config.yaml
model: "segmentation model"
dataset: "rendered dice on a table"
train_examples: 72500
image_size: 64
crop_scale_min: 0.8
horizontal_flip: true
translate: 0.12
num_classes: 7
encoder_arch: "vit"
encoder_norm: "layernorm"
encoder_norm_position: "pre"
encoder_activation: "swiglu"
encoder_mlp_ratio: 2.67
encoder_head_dim: 32
encoder_fused_qkv: false
encoder_bias: "none"
encoder_qk_norm: true
encoder_layer_scale_init: 0.01
encoder_parallel_block: false
encoder_inner_norm: false
encoder_drop_path: 0.1
encoder_patch_size: [8, 8]
encoder_conv_stem: true
encoder_layers: 8
encoder_width: 128
encoder_positions: "sincos"
decoder_norm: "batchnorm"
decoder_activation: "leaky_relu"
decoder_widths: [64, 128, 128, 128]
decoder_blocks_per_level: 2
decoder_block: "plain"
decoder_attention: false
decoder_upsampling: "pixel_shuffle"
init: "lecun_normal"
residual_init: "none"
optimizer: "muon"
muon_scale: "match_rms_adamw"
learning_rate: 0.0054
momentum: 0.9
nesterov: true
orthogonalizer: "polar_express"
adamw_lr_other_params: 0.0012
max_grad_norm: 0.5
l1_shrink: 0.003
max_steps: 4300
batch_size: 64
epochs: 3.8
lr_schedule: "cosine_restarts"
final_lr_fraction: 0
warmup_steps: 120
weight_decay: 0.0
adamw_weight_decay_other_params: 0.05
Rows from block 2 of the encoder of a small segmentation model, named by matrix and row number. Rows with one number belong to one neuron. Each number is 500 + 25 x the weight over its row's rms, rounded and kept within 0 to 999. All counts start at 0. Numbers have three digits each.
After each neuron's rows are labels from the 100 images, of 14976, where the neuron reaches its largest size: "responds to" is what is common among them; "colour at peak" is the nearest of a few named colours to the mean colour under the peak. Only what is clearly more common there than usual is listed. The data: rendered dice on a table.
# gate: MLP gate (encoder.blocks.2.mlp.gate.weight, 336x128), inputs 0-42
# fc1: MLP up (encoder.blocks.2.mlp.fc1.weight, 336x128), inputs 0-42
# fc2: MLP down (encoder.blocks.2.mlp.fc2.weight, 128x336, transposed), outputs 0-42

gate.335:428495535521511477562509453483491503481516505556514501499546503486503526538497529494515519499479480492487486503491471472480522525
fc1.335:481503493484502470473478490503493528475507494444522494456488518521504474506516500456516500551466502510471509503493541536457483509
fc2.335:510493479523467541513479509457527501531511522453509481564499521502503482494511527514498498536509558564527462490485497512491536492
responds to: yellow die
colour at peak: black

gate.271:435450485529506510508526533501541537502523514461518511539506475482462489470532510525510543504512508545499488516478504526498501495
fc1.271:491545519511514534481512530466478524510507483516487515474520532500461495484509498526478455487495489505508507501508494495507451530
fc2.271:483486498465500507480478495498509510493473535514505478535519498489497512483527501536504556518502520419482517492513530489464541525
responds to: dice: three
colour at peak: green

gate.181:524508517507502562480488503502525529500501470500536485487471495485441519523530508486509493493492483494512480565520471478476534508
fc1.181:492489479515519497508553514452467501540488544501515512490500549518508517482477499494495498500515512494510499455443488505460470506
fc2.181:511505458472486484511534458505478477500498454479525464493501551547496537498503479490455456534532477492545450501502474541474515447
responds to: five on top; green die
colour at peak: green

gate.291:529470453519514509470451493496526508529529493535487515541530527500504560522506531499491527489516520512505511462481467509499528469
fc1.291:513437519474445529517487476501499493515516529522467498481499506500543521454525493463495523495523491544518535487449469513496508519
fc2.291:525505507541474543509439457496517495546457505491519481490508506510478480495459485493519490501488479491529521513468492485534467529
responds to: grey die
colour at peak: grey

gate.143:496522484527500524492499500532493488534511463490502515484455514503519486558499460480478560509442523504498517491500483451470468479
fc1.143:474475486470532500540511475508472545508483502489540536492447501504479513512518477513472496483479443499517503522455541460490503468
fc2.143:501482506519481493560503505498503521480514498497549534502469504515471514526508499489475454501529473506536506515504505470499532492
responds to: five on top
colour at peak: green

gate.71:533501491502490506520535473496528485531504488516500503554505470507500500500456554500494502526497450469476480526528505479493504548
fc1.71:486475500518464501508516501517511557505503526479481493482514500505498535453536509525470511465501501472506509500500494504480490497
fc2.71:548501466457509522501539547513512500500493518519509500501537504474492482471511458478499501512501499508517488507495498503531533546
responds to: black die
colour at peak: brown

gate.20:498460480506489512522487475503502517523496479522455491553514503499442502473502484445536503505534479498550541520531523460478555510
fc1.20:483505511495472495524463520470488458480489467501465502495463503544471477561497494486461472498468530568520530464533526518485502476
fc2.20:518499505509493494508490464494480490483466500453473470522453501510519529499505559478480509516453502456480524511502465498493533481
responds to: dice: three
colour at peak: black

gate.277:459455477551484476492500481542446498532511474490496520505468489526539476510514482492451533483499522501516500499499501513498502506
fc1.277:524507492494499517499501516462505443500509530475471498478455491533551526485497467533502472509529513521512468455520471488495494465
fc2.277:488501492501523581549504514524512566484507486554518515497508518550486506496500521501522440481496490485524521473500514444497483528
responds to: yellow die
colour at peak: green

gate.185:491487469476500507518521512485497485522478492520432525484473431530475469481488501481524476503531521505500504518469435515491493485
fc1.185:481469499450512516545500543569500532489511469478468507567478494496489502551497466469515479478491486491516492499548473485503502462
fc2.185:485505500481521480486539516500548484515540535528498530536457491490509477495531442510475473512505495545506491457482502497479487467
responds to: white die
colour at peak: black

gate.160:497512475498486502500489490526504482500450469517470493512513489503535470507455492458504483535532527418516525468451527506490486494
fc1.160:503469503508424514468531424506507489495491487492516517454532464495529544490492488508475499435490518520488490474518440477492505517
fc2.160:492471497505482537440494530502496504494481472477485543464500519520502469491505572517458532496468510511482522490461486495536462522
responds to: one on top
colour at peak: grey

gate.45:540525510520509504502482524488511477535517548524482476497496492518525503502470532530494489513444494459492533509535495463521488504
fc1.45:502472468480529521547498528480433524540524507461543520502497499514526523514515521511506517498464477487480505521499499498501506498
fc2.45:535492433516525532506525487490478494493564499487552518501514500495512540494499518524486571535554511503539476477520505497538549517
responds to: six on top
colour at peak: green

gate.6:479484488465476512483528476515501502562497500478491558506510504485532513519517476491517473528511484488537478498500465478492512500
fc1.6:530449478504459507490534484483499517519500490455540517495451480487484498507489513497484497527523506519499447484477497475496516496
fc2.6:494508499529483528493533486520499497537491487489488482474536512459515523501467512524434466506547469503471500494582474474447436476
responds to: white die
colour at peak: grey